config.yaml
train_examples: 203450
image_size: 32
crop_scale_min: 0.4
horizontal_flip: true
method: "simclr"
norm: "layernorm"
parallel_block: false
projector_hidden: 512
init: "torch_default"
lr: 0.0012
beta2: 0.999
eps: 1e-08
batch_size: 256
warmup_steps: 700
Rows from block 8 of a small self-supervised image encoder, named by matrix and row number. Rows with one number belong to one neuron. Each number is 128 + 24 x the weight over its row's rms, rounded and kept within 0 to 255. All counts start at 0. Numbers have three digits each.
Before each neuron's rows are labels from the 100 images, of 14848, where the neuron reaches its highest value: "lies over" is the class under the peak. Only what is clearly more common there than usual is listed. The data: small charts drawn from random numbers.
# fc1: MLP up (model.blocks.8.mlp.fc1.weight, 384x192), inputs 78-116
# fc2: MLP down (model.blocks.8.mlp.fc2.weight, 192x384, transposed), outputs 78-116

lies over: data marks
fc1.137:091095111194147107137167091116156103157141121128119131148086114123140163093147170115141136096135117123111121136165121
fc2.137:141134129127136123085120142146074147115128117174130125120097163120191120127106139130145131128144111170183151148129120

lies over: data marks
fc1.221:095112137130157101133076142129108116105120141124128128150095115173138149112147124116149126116153176146105143105163168
fc2.221:177125122099111125137175091115167131138103142147141097125114156138074087142091137150113131138123116134102141142141110

lies over: data marks
fc1.333:090159126143109154155132138140114106111127128106062093134136127107136105113136154085153079112134098131111131069172158
fc2.333:148142112145124180146092136115101164170109179116156144167092106093127102138148141140097128097110122105130118130162093

lies over: data marks
fc1.76:180113100176125140126083111093119172130106153163135138155076129116124086145136123140128147120102118107130119120148125
fc2.76:159133128110130140107151133149131140116162122123143126142192137100164116136118153137129097173129138147148129107110137

lies over: legend
fc1.313:165116122139125174135125133144162136107159199158107120167119146128139165104106172114118123120079088111113155127159107
fc2.313:102124148096122100125157142137077109140091091139115131086135139169111147180130084148140119153127146182128129149139141

lies over: data marks
fc1.111:101128152148132138172094130103138123081126116112097119111121109108148110149163129131151108112133155108118114068145135
fc2.111:168152102196156099092135125101100171203124145126154131153077143143136115115121123120091099110133103102133158110138088

lies over: data marks
fc1.110:105132144151094106134126072131119128077124140126129119100059154165073136132156144125113082100157091153102122073165158
fc2.110:138123135128160153116108090110092132135187132147150109162153106104107100142132126127096125145141134114169126106125102

lies over: data marks
fc1.74:111131164162109116107112089131144142143171138138066110144099136173126141186129139158135129139101109078131108130096121
fc2.74:167100128105164139096100195136111138112153122143155139111122108123150101103145131156140152185168156157138108142100117

lies over: legend
fc1.104:132136137154145137121122099126149147126098190095137094142111134098191115080135161117142140124078112117129116141155123
fc2.104:132134153127135127113142177131102087155140115149159133117131110143066159172137084135127130177138125152118135119108110

lies over: data marks
fc1.41:086139148141130122117125101111168089103141134108108139106101098093134098114160122123129147108084175113122145141162142
fc2.41:075154122117136089125130120137140124126109115160138159118166117144094094134091100090131133105122113149143136160132141

lies over: legend
fc1.305:164154129095138165157146118112104098115119124139152110142097155168137154125192128143114077148132104125125152093159159
fc2.305:104133131133119126137130119147130109126110173157132138135142122118131113151142080136144116132132124121099141159118119

lies over: legend
fc1.136:150130172123162185138130113138144103091157119168164096140106136123127157097125147120073113143143109123087156056142134
fc2.136:143126106142098120174147146095085169153103092068110142155112083146102100140148161136133152103136137145132095124125117

lies over: data marks
fc1.352:112109154142106099150131148115127117103139147067105135106136174112104105188153179088133124133130181157084139131136131
fc2.352:121127121116133144133113114107149098118133164157140116149096126098134126131154112125147156132141144150160090108102146

lies over: legend
fc1.347:124114136150129194143152141104157123091140096119112119122132178131145150145137122120099104123164134089123119083120139
fc2.347:127144124118123128128119142169065118141121093118109182128125101129114172092115112138114152118140138143117139155129074

lies over: data marks
fc1.247:130115118098119100134097132120082133142153125090103132063155158110130150145180133126082163122140092132123156132121086
fc2.247:170130146113112141098170136111139121094161170148161136171096105116148164099116114127165121110074108140173124104145105

lies over: data marks
fc1.97:145143138168119139118127056101166094131143132156123130116117152155147087162129166123145136130149116127081152092153089
fc2.97:152097149108107081130151162142119105166114107167113138137141114122133142161077125089159136148100120142121133127129120

lies over: legend
fc1.245:136107175143158151131122102102171118114160135107126123126111118099115145129134123117084095122128147125161133119120143
fc2.245:183116131078128100142143134137139123164100161145159147147124175153180165120101151176168129162107154140088128103088154

lies over: legend
fc1.365:098102117114137132113137134088102095105077149080108109123089119090130124114110142134132101114096175121107098113141151
fc2.365:138145160125156182109120162139115127153102091102120130103139136105139151102128138111093112133131154109125132079121124

lies over: legend
fc1.161:144125125167121164144147134111125185054138141112145130102086112142142111084132145147121114104099128134148119074165165
fc2.161:121160137148120111157122104084102142171154171140125124144083109134092083161124130125120133162171148111112166133157110